Weights of a small class-conditioned image diffusion model.
Training: adamw at rate 0.0023, 8600 steps, batches of 256.
Data: trained on histories of elementary cellular automata, time running down, 147500 training examples, 14.9 epochs.
Rows from block 2, named by matrix and row number. Each number is 500 + 50 x the weight over its row's rms, rounded and kept within 0 to 999. All counts start at 0. Numbers have three digits each.
# ada: adaLN modulation (shift, scale and gate of each sublayer stacked) (model.blocks.2.ada.weight, 1152x192), inputs 144-191
ada.118:428528507500403506540572616558511537512482480527453467508461510527490438517551469431515543505487542510479480493514485515511528488500526466486443
ada.119:492481470456602476625503565560513477525505516473516502481496507488443571521466494540502479446576482411525558561538553460486470452529412454535527
ada.120:469516495507549580413463507508555449552521411457538528491520482461552574516499464533437467422550487457478537517457524539566486500480498477514477
ada.121:494500490520581553447574458435544475591462439465452491508449495555530504517479437452382545485439480543529472454503370393494442451527497459517412
ada.122:587532529525577498314508472414518526473468470581519505474500453466489589393528515533503609574489478564521475459501419530466482499507477528485602
ada.123:427486468502413574630418426515544464453527443398558471512455514494452492449544602478564423490536464444503589462571600479634528533507435530481540
ada.124:527552502474517497462524552569503460540415556449486452539532509588444496581449394513425451431480581489497523517427453490529538452517492428505452
ada.125:488483437608363524524523404477566505509433443453573478488447487488519440560578490515436452405432492602516534502419500506639489520578445522530488
ada.126:537469523467466534514540553516506574445524536513477455498562506560499534525436634537478484575445540521453484564561460520432534559546622553489544
ada.127:504465446465462597508560430570515506463495495558505507474512497514476468567495503578503487422492593584517447598430538529546521506444510522553510
ada.128:508494421508446454501520514602507529546557405510460571475547495378555441464508561504572594434466454559517475565432578531585483537412477465549526
ada.129:513511418529465509540502496607523489612429445470480496515523523501547450466465420480499483387552568592487472476493534491554497470350529492554410
ada.130:572490413529529504574512482509483556562483541418405523480524493452563540448462520483479537460557504500535480446453456417467474515516521564563471
ada.131:502443475531533483609448386403496449501567522541556410463447480441504486524580434497467397472477433502542449470486546493510455539576477546504394
ada.132:562472428503522502573593508458489532530428474406475377464523468460469479471511394412515499430472570549521441458536454404501446521507422532566491
ada.133:498474538527473538530477452489538463541526389476453579510451501412508403463513468484522456562526466424502530418412597482529502511505476363469488
ada.134:493533519530556550523476541575559508490434592534568554560512501641509557516431484496476491463579530510464476446496462531457558477493532531484391
ada.135:528448458536418515487481392433573519486427410495547491449547470422503422511510422491525548450443569650479439459474512502547458567422475475552472
ada.136:527487523493604510497539518300468467472548489453548466500483502502425501448518564525481458546495408469515530415593474458380452515560476523464603
ada.137:511462467548524520469611501497425494490462449516505570525525525568540586540521495466547562495388630480512497428584439385496466473616453471510486
ada.138:493583461484594491488516456463536476534453468484479477503467494482491523439525407494496576395516449529534410474467456448522471469460489534521468
ada.139:475460507508500400641491410392510475479494574462563447489557474480514450481537520402597403514566472556541499422568568482506473498416463572497415
ada.140:444485537508531578503524469449494505536497531517462500524429499461500626511508461521490464501453541473475543445422516447503506442558533547456510
ada.141:417455564485503478579514520470517495530605444473492566488445502462502539536573524523510501587473444358510530509483553466510475538592444427474543
ada.142:489450426425502465574545519398454516589426529462519438502537508540479528483587386471508487390508525579483475418566511479454433555488486562526471
ada.143:496532578508503521410523480544468467519531511508432511523472496418481513476516489487492521581488490402514466551418547472532517402434562464460543
ada.144:529457419530432490607470441499470484564480500473516539493563507471528577550589500443507468427469423569458445489490525436587464478460473542546489
ada.145:457493501517445612428536477433554430528521406478475484494444501463486532392572515526439494564502517488493479468462510433471477423479454416483489
ada.146:521468499509461543575461412389472502456512561550585470490507497460401421532445470451545366457520515521478420429471584509402493542543479527478500
ada.147:557416495496557432514475507523471524504524452515458560475510482420566546482440526444525589446495432456539501510553497457539425534511451540518534
ada.148:471417492461420514455479436495459492494493444559516563485580532522497469522484561474510480531478539481548537508480426512503451557488472440499549
ada.149:445451560508350484524454550430555460373519415503456534467438460439577427489451565464504569566465432470459506499505520544579458592487569555487517
ada.150:483564456494475599482524462507497506537507481507436506515461501442488493462512513500516473545438481535484463420485617506454508483521523437494526
ada.151:428385459531525512527514374487451523500533432476497524480443494444521527519506571474479544498469482593453552443625528489472415512478557551545506
ada.152:419472535428422496604485566495437521462567428449472526469525488486420502446496581479472490587542434507494535524510479511424516563435505499506605
ada.153:543473460470530495520539463406460574446457562544545385486513508544377555491524461467598511470427527615550473483611440484466481542584430564512466
ada.154:515619452582474480436510525601513502567434434426489502550541526483489565499502464483500588456392584493451480522581476461531482355470466385500506
ada.155:461536426514444478492598501599501505568503396533453603511503526488504320478588554579533470451531463511496426550371601535491537546401461493528538
ada.156:525497436474469446484535502564411561575485466509436544494466532479522565484617441456518500494370498556563468481535438461581490480509500465526552
ada.157:498488464537516420588455500418494488551556541492541490467501492459514518566581416523496434437551450502545477480451600569424453530533484498536477
ada.158:471530406471460569499544530550483551526462402482494479470518477456506517497546436454548539480384515610513426496514512521525477521468493488540474
ada.159:490504443551442473557466475620552488441461467423534466476574516501560481485413474497477505453543598537507531509404445499569508553444451496548509
ada.160:470530455511431500497510572605464491527508475531448572490548502439554479542493522580458562450544434446522405612442540527470483483413522511568589
ada.161:513546597459537535444485576478512493394549515480422524412516460452487491455421481481493468586497521474491641536475486569509518536521581600452476
ada.162:518472440490531513531505462448512504418416488421590350488496478507377550506536394564499492434458479579449508492568384432535517508470456565540464
ada.163:495581602516488503476386493508583442376533539516500449441514433473481538563505505550413424602526508475482527573367541582555555483552547565457519
ada.164:489500489527468447494478398520468503424520512509517481467475493444531468486516515455514442545447451575531500525488537581509485546516512569492542
ada.165:486583588554495490476467622506592449452539533486531436519469476522505461441421515524435427539603501448464541493516487557464528427488543497429447
ada.166:519519490507562572509530432552438538516512535513528510535492504564514485432558559476449416492553522445432419514520572453443540492556492464484570
ada.167:539434419442489501542564471488478525513409439474448480482605512503482467494471513377574583455466559593502488508545465425569430534496453498553494
ada.168:516535532457529527459514568580487529570521572508450460552481536502465500532461481588570509510510504407467515512474566501536559441450574416449521
ada.169:503458458424459435584508471467508555595472553516481422504551515462439524463593432458595560448516450527485444529530438510452428460477503542541444
ada.170:413451435528420602535515485602526497472482451536506532466537475512530467473481474449557535447539536599508518490522533527587532599425440539575444
ada.171:515513513503517474395530562555508537493497520580448519500545512510478579481457570546524539558510465487453507548434438565433514538452531482486599
ada.172:457518564426573462396465523448508442436558470545465475471469458469507438499498547503449422581477480473526604487495487531462478554535539574454451
ada.173:422508457567522370401496559557503402624498571553453501524466520461547547517502473586385459465596512526516459479504527563473478445321583444504458
ada.174:463503593453518374471478584458482486477604492520452475451504452422469490493435517572454449620528444412499509533444458533460494490409575512459540
ada.175:521492507557485582505515360346570412452528506494586476460501477440479396442552511530490481498557416518504496504460551506521450512485514565484565
ada.176:527449492436478412645478458488445481532526482492454496481518486498561467542447511446545506469543473443474481545505544482486429546520498584543408
ada.177:503417492401473552514541469445445530454461537477446518489539492505488473579526508474542534557394516538489487489472460459552490567536567547524501
ada.178:450547538500403440488449552689506524469497438440567513535562512545510425504536468608564556536499552437501557536457510518500568506438434459499559
ada.179:488459478448500513499521472458462441483493405456494539505479524557555585556549472441498571489427524487502528495413414462554452555653472523522430
ada.180:500417464587446385609475391485499466511445512488477487521606471451594425548440497460496450443564584495436473511511523449520457482469452602531469
ada.181:524540510525527475504480492530523485454520457473452527460454506424465512505517555634483432500544445496471534525592555584532453485510522509504558
ada.182:456491479520525470542458488503471513519581519559615446513518541503530500505543541500535522471507436434566497587674611505452502485508370466499540
ada.183:546437428467515401599586481445504545539406490492509486480532492574495533531517433462507490387481578532491482451442364469470480489580449539538437
ada.184:516528436516494620536510478560506471520421535517541499542485546586414484503426468465435478410554565534495524476520501468508524463401529443533501
ada.185:462546604486446518439448539497532462426527569531525506540483516565446518521522543551453472633468519415466578500448429515502569448583535448409513
ada.186:464437513502397424470479432533454502476529490390457516472493516480573574526427566444463475571459521495489579512493453490537488499512556494502500
ada.187:478448465435369588555520425478521530462495438511555541497514524471553454460537536577506481517411480560497492507474555487563515542419521516530533
ada.188:478539477474465471517491569527444559451536368539527538482553513453520555477489504554470513530474436544516450525499465545395497485458543496513490
ada.189:549523469460539514587479459481546452483508430414454442484508502510451434304478405556459465467577494533568500444496422442501485520465454520518447
ada.190:513552527540478469404432569591542475588551530497422495527519504449568476493493511518498535534530485467465528542448548517504528403411603393450485
ada.191:590487506561583449425442542501570487523463546415504443500512486475464546495443473508483574469530539558524599514519408519554493449509473516501561
ada.192:487497494593503377418505419558444472455474551464520422490515473498492545474514513497525451555449491468456549501512482459466491482519431424505534
ada.193:552497526529529528541472546369445525476485546519619451514516501491389511511533452455473439508480492415437487471616449495411452612548511448495514
ada.194:543551449409568529522499529484537506473433453435474460470534465532602512459484412549476522414556543615552436436560555406542449454545490550537449
ada.195:534478481570476620469507551401542502496450455510535471506516475366555515439506514508507491430542485552524461476584554518483461514492425426530480
ada.196:489488486592477529415553552433495478550445480539489464507478486427557542466526486477496441434572456585548486428552542461458507526486381406539467
ada.197:511420470569513604487476484489483448552536503506521465484504486435517510442467572481487491464586504518502450462582573489425490591438397450536544
ada.198:451520573589563527356453484572524434489520468563458554517479447441526500545560555492545522539584479452521539600531578563520591485526431433478521
ada.199:499438511452503549522466516500565525495475481558421502452483456448468514542435495493531564482507506461555516549460600478463458478525469506537557
ada.200:514539457541582662443499335462618488521514583509528462543547522416492481470463533441493433465528440438446489411503466567430508444547517454467428
ada.201:517487489397603517494461458427466473468525509418559400522551535585388459512505450492476445470428513493496438417422468419491515504662487517490457
ada.202:476548504471565494474559520523454429454470448465378469493466484450465565448560525518555491515485552563469473564647436466505541502502468541518504
ada.203:531480495462523515484475590487404521557536512440405493499553489513484408546367573438464406497465480527481501607425565565492543548397505575524556
ada.204:585498589494570572459383546434559463493513490544453502493400465521555499454412449520452460546495446463547575513494518456446491544538491527469552
ada.205:518523544478579505530513484428549508460512560418479380447458471478449461376535456542500510570522513482517493540549561474466469514519556596493546
ada.206:496505516514503455528436437541504464455491578478485483451475450461471542558506434483502576525406484459438552517429482504511509495576570511484484
ada.207:489481464503517536526430498516528501529479431529522495498543508468466509349450518481514521454580517591497502500564540448465466521372385408533452
ada.208:508500514477581575528520480462587458371427616541461436516418469570531570565444444506472521471566490508535488545463465478490538592593473573494537
ada.209:551520485475582409384559607472456458502500496390464475471518453508512471431524464465546566471474503533497437563494508570498431488457541600526493
ada.210:536457445506435527479532460476453547533420458507496471466551459450506534487424540479542504476498508596560397558494509469470516546488457500566551
ada.211:544529480512483480448540548471471473541502474439496448474608471453429554458530501463559559489462570520493497674540500568447482477451551561535588
ada.212:577477485396526487502522539480382555530458522456449445433551458517511508503518546454547533511442598564516477536562523549473463559429512595549573
ada.213:483550519548577577437452619425515496543523576446511474499562459442493512415467539486528501474574439478452484531658603541404476445422475525497550
ada.214:489538485463600496509534483479509502499447455490511488493469499545482535426502413479469501422571479576472432441560544446435525487406501528515458
ada.215:600488545520407473415498525429551487534485534445517438489492400474459464438451536491593489552506489517505514555467539485449566533539514555494570
ada.216:516529484488559539493532481440427525512500501507485441515542489527461453494435591477543539471500421539487528608468508542515497490450428464549607
ada.217:531497498572484398451496561478463456514459491504549452491517466426589587530519439468481451458484542477520508491636541464449458536546429444526559
ada.218:501461508523508489452462527527526448549546487585489490468423480465611539448561472522458493523512550511589468475537512426565443557516474412521456
ada.219:473468481538526423518514398442452483517508510570408378489404504475495545522614370479515503538442526513534490485532513422474454552554509539499487
ada.220:505478459506453527518529534513470509533487508401562450462488474464395552433515486497502465486470469491424458544571511494546506503388483483542576
ada.221:495504512484580456450539560505538508514462441389544528481543450512583519453340483554590504470573512581497491508579569543445481516395498566510447
ada.222:515487478415575580406545503454488563436441581412443430463554455493472545463457482472537542486461521551528432510536522476509543566446475536554522
ada.223:510497485567549498488492507506528480495468451478472495494463478485550513415468461470447511425607458550490547488472511465473476484464412519515455
ada.224:543501510492514507535469490474375526510499503502487488503462499525443470601527508482489548493484509447545483511445521542412515479453526598486548
ada.225:514499515357623499531480512521529501406529513395476467456502477566517494397460463529494530524548490576505488508510496450539478533503467619497507
ada.226:502505490354574473465521541545474523532491453445481487482575492558497500410498475527508564482503510566471502390500534445475482533390479485507485
ada.227:536544478499513566563452466514483539417511541434470387496481488497493490407523525522485503527488460558500443561585506480543472497546495485524553
ada.228:546463502484497470428602517386452505522485479421506403495524450474470446468540594432566475528466427528470519564597488588471451569495529546512596
ada.229:498455484590471602490500441391526484507482537515625449528478496454450494506544471482482416437506536461485483515589513482469478560539435351505520
ada.230:487443460551522518508436431515509514474521528537587527518464510545497508516452486445437421431537430501529473491383526448517508590552427371507478
ada.231:580504520408604498473469528523527517487573485460430539426483459506544494401435516509521518517591449561519463530466580503544477511406498581525539
ada.232:503474516604521533497488419502536454519452431563486525475556438356457495467496449475530542531520532492547575471469428459411466529520416405507471
ada.233:535516493503642459468537460548570494449521477371453486416494450488523521413469419515564475485576492555513453584512544459516471499539472569504477
ada.234:437628503486546435474527457525473462559456474403511446483560416459480488521585479482485477516420564466450459598530531525473547464607458523500553
ada.235:561478428469540427424552488475552507527448410405456468461514465442521497423428433498600594421546486603539465461518575426460428538493438511561490
ada.236:527455419466495605543515461529463550565451464505488488457562492484483530504452494503527524434498502588568469531474524487529455537440500483587534
ada.237:441504470477598568464493541460559517582523601545429472469526479450604510439542461400460541441537486549543495586587575528485508510474566539547418
ada.238:494468466556537437436520532425434421531459508412577403513449535563510507426596443444524465457473529498472487398629579443390464557492473494515455
ada.239:539541473463562425477557450458433511581448617475508400522541471553424528586618494492554504473451509466435427564551485511381517452497510568491554
ada.240:461481468544454497525455437435481455421477588488642426549491514539358449566536463504484416457446531456443480505483544476486525540586445425484504
ada.241:507439480517590516536465415567487515618494503566411483505451530541537488475528457495443479481524482509538475479438522410527510538510447461506440
ada.242:478465517611427456493525532526503473535411390466574475481469419351454522439514497499520506499428506505477600474535441496456476533480417371520475
ada.243:513520441525512469519576563453424514497443468441522497507478470499510534483521513556588544427485568572453469518597521476438485458459467593538485
ada.244:501475460485411445454506517501404541545485508430503497494485484512500488523513570497513456482398468525489499525538564501510509562453520509539575
ada.245:507485488596461596474514494413523514522445441472566487514541466394541476478440575522483434422529544556479501486569575512458478544505473402526492
ada.246:481487515431581464416535462464540476504440495503430505482594466484573516372385485452519508534524489558504545498497428497443464517509489584496447
ada.247:472502449514491419477509443486455486543412466542411465507529493515505544570477403433519550392430541542518477514459553419420494560484447497542493
ada.248:526481489573474656517490509435480504462439480569521449527465506456507488515447548529536432442559492539531485588605562528456504526450460466525490
ada.249:494507562507580355471504407468504453461567572568492430480498452456461501518538440471479458573459459381510549522544478472477461489587486468463493
ada.250:528496415487564536488523433491545518534443519501524499494544523519514503496502386442493533356489561574546441478500527428536491492532469496549434
ada.251:492571493468504444520504505489420514518510537488462460495604486531421459537579555479559545527435481517480535614544509557456505464496462640496560
ada.252:501511514532517514524462553441461495538508554520518512473545473513471485447429517490453464488574417487522510471509605491414479536420434514515511
ada.253:567486483569410461464548506463430481473477434478489489494524489456449514532417534504542458463482447532572497551506584550495508562465451445541493
ada.254:496549523497524372508504534542404500511452440405523447491491453514490534495512501529575512544495519541489520561556441486443511463480431593493518
ada.255:415569560532611571435426597448575459504573571469530513536440496480507501391439541519466411539553405414469555528532604583454570488462545498454529
ada.256:587459475532555523454444392519537433496488483589349452490520506446584442540500507500461507478484536526549550477492507503532447465487568531517421
ada.257:533526505508560548371511609453561498442457575561450465449497456407495561397419475506551509473577485559562467631562571536430508520423492591526511
ada.258:515465421632415499464484459491522453555421412467585480510488493419475503476499436483508489373485494553520534462485465433451457530519372398537489
ada.259:518510494512565500524487536464471521514463599502488458517477478565518478588492477447460419426531505448506479534490593477441529487519485531516470
ada.260:437560505521569464503462461608452467498528484577509489539492480507504460473532484536456427521461488522455541591591468509527492431483476416493512
ada.261:536478452375522518536453517511416515456477613450568411513508501637393475591467499502478435439475515512475508521460583474522550558462492515512541
ada.262:557456499600523581447537559482548474479452547510514399479420437499490486497419449502457432433555529518456453471475499479464488541527490527519496
ada.263:570512491468497533489498613399466517584479568470507423493497472538565459427501562496472446487516513561430530427603566519420482540390559517521520
ada.264:489524521565525503423463490398542446466480492503616506516468476473473428454422456504452409475547426479501489422485566494446509496516463423485460
ada.265:513498500393593481482510476465533454434473515553436451492499490523516471380486459511468499512584533607548500491531585473444468573477430498517488
ada.266:538539495534643495397516488461535440475493534384505389490511501507489550385532401492464427465502552480489501553580572472473490487477534570490526
ada.267:496474484615498557449480461390565451487437480516587499501496484441448532455439470457506455416510555545526498526578556486406516545477489481500532
ada.268:537477485609435599465500467438490471471420548528549420533476499415524520525534546485498458435498552520488494503607513478463466527530447395526484
ada.269:488487526496541455562528534465449519442444578421473413488497464511466534554520503503516516517436418489461516595504451539520521470494533590503496
ada.270:557538531422583434465462512483501495543486499478448436460546426479513567427497517514531553595457545503508459540472452478501519488537484530505531
ada.271:524484517467565448467481533516453546484486409426435501436480417474578502409498450491534570535542476595523523441585555425427470512380497537522519
ada.272:545503470632480463400517465454411483523428458551456477501471487481499524540504523454544565454546493545526483499548504496422480497481426499543553
ada.273:509485467535556601480520488555485493485471531545479452490454501474590519440570530432496482480521592560550468522578506472516487592529457537543537
ada.274:523470484540615493547504421538455503559530519481455513511440515498514612461570515463603463466520465477532491597573505465628491508518452573508511
ada.275:474474446417487422487559466527409497509473477501453485469566478462480514525499565528583544500426538582523468596515513529491480531449481574547532
ada.276:541492486489511557489559539424444563505460575500403461493506470472509501538495576499538483470468434541491456555510512559450522500477584629533591
ada.277:523534419484560491424536480429536490543446533440539462521500528578450496453522430465511527383487486567489485476522531485448495482524495578520464
ada.278:484504508557510606436529550405532511488412413480538453500520459339538504475425513531537456459550500515508494443604555507395485479462517471520478
ada.279:453491503577576561413510539429545509582517443485452418449528446337618575355506416502553505492568530502486406505573507440473448491513485421536487
ada.280:495511486546512507447496553460483468537466384537516528503504476469450523474405494490481455442586485529521477497510577496443482565392391369527514
ada.281:507467484472591474518498520493420484536505493530455550477588490466450370459346577530489479501560435544489518557511609558476473511342514566528511
ada.282:509455305449503450526518447578434542553473457497486488494545575517534493509558434500529548308387543547541450595498460494543466533474508524554509
ada.283:480505460542436504565470539455537514584428501427493387546468496512475506533539484499483494421490478485480471541476568472408552498501495501525508
ada.284:515515552311606496521446534520538501517483553582461448475533441548493425491502453502500450509582456497553512514431606466531529553459461475500482
ada.285:474547552471566511456423552485511532469517459444464500450448460463621566377485504460485475551518491540482525535621520453486457467438436522502501
ada.286:475509399410528422480550524526428525571478434389476538490535522561470519465468446547513595409438499596515499424477508440458483497435454548542496
ada.287:437473469413528556462545554478529488513463520472459519478509485463498514375491510534576477471532507578526474551532577503461519591383477521559490
ada.288:534473485639456520403516480479454513541429425494511496489509461390564526518507510483507499471525513514501472421547450454440492484499449443524571
ada.289:429553481553472396524505470560435481522525524504544490483507437478403521545552428520535487488477464462492441524606528427464512478491368438524535
ada.290:499526493476541449493479554530475490599508520421499477479525459516447516408518505473548521488538429531504544565587544505503459530364475604533536
ada.291:458575566526532540438453562401561442495565569513525525509502459402484507391473516470481410540521461418477465546621636573444514456479468456455497
ada.292:472482488594424588525471437505516497475462482465607462530504517454460530503453541545474401452512526480473541532562545534466502549546458400498527
ada.293:537459501611481459472456508473534473589483449502477485448529446315578513421491405463515524510455511479501540527507463473473449540589415397522493
ada.294:539525570505490483414488595480418544462542469397424463436470422466512581475558460493574487598393510482499515598586515502523440508506496400507588
ada.295:486450539582447578509498490433527524463458510513562468480459451444437500416483509482477459525529485475487475474600558449471417570488394356511536
ada.296:530452466514481523489499564369500544552510576417502420517513506453462463477480553478497450488465437493463504609537546563487476534479576499530533
ada.297:513484413563484541516478479405401507526418497463506452532513528551445493589473478459474439358489483541501463440438541467393531523468461546529439
ada.298:505515516469526528450485480490508485482490359477443460475484459455492508439404486484549482531591547583522499614544534493496441515400460497540498
ada.299:512548523464621524507471531494539496447491539376407439455532433487605451446450473495451516537532506538490500562479499527456525489522518603502478
ada.300:487538440579469615504490378508562487538436543478648507572530560528420475502454485494530457393498529514491507498512525466485552466547467440469439
ada.301:537478533458477430495544569500452458455457426469446463499501457510482510553515521595478552526385559513426498522638409457454507463437516481515531
ada.302:533457508476620564453483481413525531515500462435481463450521428432520552400429472481519500478552547505504476567539476463536450503521492483541496
ada.303:515507472465591471546496418533489514467451456523422482472488481536497533492509395467466512435526517584529498500515541374510478539503406442544494
ada.304:501492451426591479531500474510433558507490454420451525485524487491578478573434505519509528464415542569482444553425595532487493527451541582544545
ada.305:485489478445442410456565505490446469502420472491434465487504466483476511458585430469548546476448515557566526592519524450502512526459441530542499
ada.306:541509489423579465504583539494518556567484434533488475471541499479511546444520485483535544480470536527596423529563588427521384509492462404534530
ada.307:498480476509549598482494534471465561565534444480418517497428510533528534468423533451476474453567478574503478483541579452452495544457446492542563
ada.308:506454495374557453480544577515443546499478470436463459450556431507505434427537492564526590542452557552462507517548470493494448588444535557522543
ada.309:541456458566495521482427500446419515511410485523484503542522504553488431555457517451496462412573499577553449449449545505411526526437465541518501
ada.310:526460518485559466435540532377479581510516611483515352480564457438465525536459502484555501562503482490502467599529512544403503533523579553509575
ada.311:527436387495458442463544506500389553574430482471516509483555496522499510537493520480545545427423514553515463616507497489478508537450518517563578
ada.312:475529451513534415520490518513437483571508447433415492484509471517445580514505482432526529457478526483506511551539564403545498483463437451536603
ada.313:507460500516530531477480554528479470484549575483493444488483508495449481438454555526455488532544512502473503621528525501514465560445453513525654
ada.314:486445468433463471485561478471429524517448457455498479443524442468502497429463522491573522489427481581481413579549467501462510562469508507564581
ada.315:565426397565508579548469453508536537591457488508522470506491512459547486507423496495482473354549531542565488481408502467485487528532448475537441
ada.316:486502538459584515423468500460580457464441527444445465467518478437495464408375416502475483507490499511464560528517482510428461477488477500506435
ada.317:468487460391580448538519557479472561572488453449454507440511472521510490429372466480518479475535481627509457447510579468482463522352493566546508
ada.318:539493465487513510537530480517477534479479506489460486468493484458489489469457504512527507500463506572540492626531526490588511508483486534554589
ada.319:500480480546496582460524557454557501565414478458608484510518502489491470469397499513477424406569496484498507461495614515390487501402485456525465
ada.320:586506536529496524488447468407594440454460548502502392467476466446532456483435432536492506516566528510495561504533508481485466587493461499510452
ada.321:529506534478417453486520620489538535585485455475493475436491406430479493514480457500540487542554593486558509444486518517464439471420561434530483
ada.322:530490479593478623522486485413514500507439503531510454527500498396545562442516544492525470446545493519526496502580535516466473522512411379527485
ada.323:545520486461551403423516491495408523482458436486414546469531479535533479462427534500520566487559458607531486509528582471451480512405484582523560
ada.324:553510518458648510575479594461530521438528607456472469510409490570501511438458526498443475517583373511498471513455500524484510518551517574499570
ada.325:543517477517573472450526496470471500547425379485537466465549455441566517434461390512570558425530520564566474427588535431459429515444430420540479
ada.326:560517544474542489434571485429569520452421521375552493474477394521469510578497406514540482483469543459428544546521490476477515501517508585524529
ada.327:534523377456539465517509447471418545515475542483463481489543536585453516612491457475537523373487506583520407618455519520486521510495586654549489
ada.328:486501492440576543545540556469541522570520473411537480458529414540461472381426444567539501459550482543526457483589615424484491531450365513526508
ada.329:512423520446524595515465521446610589477454540610508516473506489478589483425419476435471513488585441559537498448449477521459470565534564558502474
ada.330:556471479500566526517483573386447553529500561466564407475498470537482439507473504498453432475518533496439472550559545515466465573409595499533565
ada.331:458488463464532476459526467455442525460451513489402543460594485444463544449485534345538420480489492626483449492570472471560534468466464613529573
ada.332:476457461415594489613482465508433563556426467504462481484562461569488504502470454498503516425480522562488457527516490395444492552487409488536509
ada.333:543481512524503541541487569348479481488505549458596441499520435496429465580462559489451446479509505478477528521546589536435460538507495526509538
ada.334:526507542421680542502471583411586451481509516443433447478429446456476451402476380501492437542563536490523484487517535503438516462437537594496433
ada.335:511467506505589475461440474488413479461555564490385465454484460461497467536509506495505514541520467534506497561593510511495504501546506643515631
ada.336:538510507520526496327542588496510481429475476524471507475544442421520512422421567485551448519546516489488480605560648580408504511428507542524477
ada.337:540469475531507484530489486422449515486492523471505466480529451491424501564461543406518472442492480526515447575547552501495494560499493468555524
ada.338:555458438587458468537536521387475512473503536467451453498500497442431472521484498432452503452399548549514463563473447466461480559580517631519510
ada.339:515496555544533406482503482467499446506432436500463509482518454468501514392474509470578540548538458507562587428471491457391429516484477469506468
ada.340:563485540437492566542437485450496553426472477598431473449526448473439496540493553538516604507500473547489427533446457511415435545563518638532563
ada.341:503439487602487644515435518455548505554476529556532431501489475380532503427509499504473480448573525547538497526570532495474475546513398450525480
ada.342:480512436526522624489500398499537537506403534476600522543532554549454477554447435454521475383449566527484504497495488451516567480577532495501428
ada.343:493552493452580590514492385528548508379503560519504519491477470521496545517479438487538502441563442550505456590497531481631551559559494558514491
ada.344:555549557455580517455538583447557472435453490512591514484511445449465482408347529585553516516623449545502475586541531567462486433376505520502509
ada.345:532487483471527469421548569410497515513506518453327447487519491468513483476486571459503551503491510475523438514423373579417533496512498685513512
ada.346:517501517439606534476479542542548527555503424431441591502490463463524453416411477464530484508493471544499489514421541557511518523452482535498496
ada.347:517460493496502550425481356460508515540458456553533465483549457399485491428520517452521448543454495547515434546517529514464538557417517507516514
ada.348:497527495478589539472499579419454527555538512556434544489605453483533524490490588493430538557463462494554372473425542519462528483553486447508518
ada.349:505496496452578450479497514535473494447489452452482549439469458526474516410466461529490583491551463614473500412533486404456496516417450555518554
ada.350:466547460579542490447457466482549422547517523496594552558474523497492446438519459482488434430542447479467518435469569513429546476459439401476495
ada.351:511494525552444578509533583383533500515459539460564438499491446471427447440501519491517486493522467496476514472603551524411480525418420420519532
ada.352:496511439469607543531494526455442505458462546497501507564518527584392534533464447467463473373490476498511470510463517442456532519524453556516507
ada.353:473467489409534536551495551470527556499439497358525420489558454492512465432528522574505551498424502542446530552445482486449477533532529548532539
ada.354:447501513469570493529472582455531487509496524490494403455478474466409533367455475519545533544533441483484486677576534567441474461403447549524544
ada.355:494541540525638509509500491468516500501508493515507450492456430498532525383469491511549568478598500514495445451600536493365501448448448542497442
ada.356:502519495511545451512444474518511483399501572485633455545454560558435490509511412506488478471458491448454544531493538439522516527605525451486485
ada.357:498531533481562490493420474395480525553496490493478529517485531521530603528499465511471474524510462465449504415412531425457519542544494492490468
ada.358:540428485581514538551449412557518512535432408620500594464521443428521476533444482474462539460527480533567534427404496425492451577521415370537504
ada.359:529491529492607620497452548363575522495505512521501506481437462467473493398397521490460430525610452466537468524506597512462483483480521488509538
ada.360:452522482465507465601547440514380486547544415563433504544577538542440582621522480527495590500515502500573444603438519535471521501582459511496566
ada.361:489556568541589520447466596384566470483560595493517476515466456427482494391466506499501444546589422422472475526577569561430507454478509524457504
ada.362:458520415482511487555546408560416499512509395572447486519533503503476523494529521534529508434538498607550429557613550469537496453434418428557426
ada.363:523475461503467455518551528496443499497448442473461511502530482408512467531470568507522540495450476546510512578501492544510486507482546582548595
ada.364:502545498378586504494495482543488508438508454443493545471535481548536543407440508513543538501558466615498443561523546504511498505455430537517540
ada.365:463558552445457483551591571543532478433448532438598461467510462597462545440499504544561564543479448509517522572582525551519531500588451498485462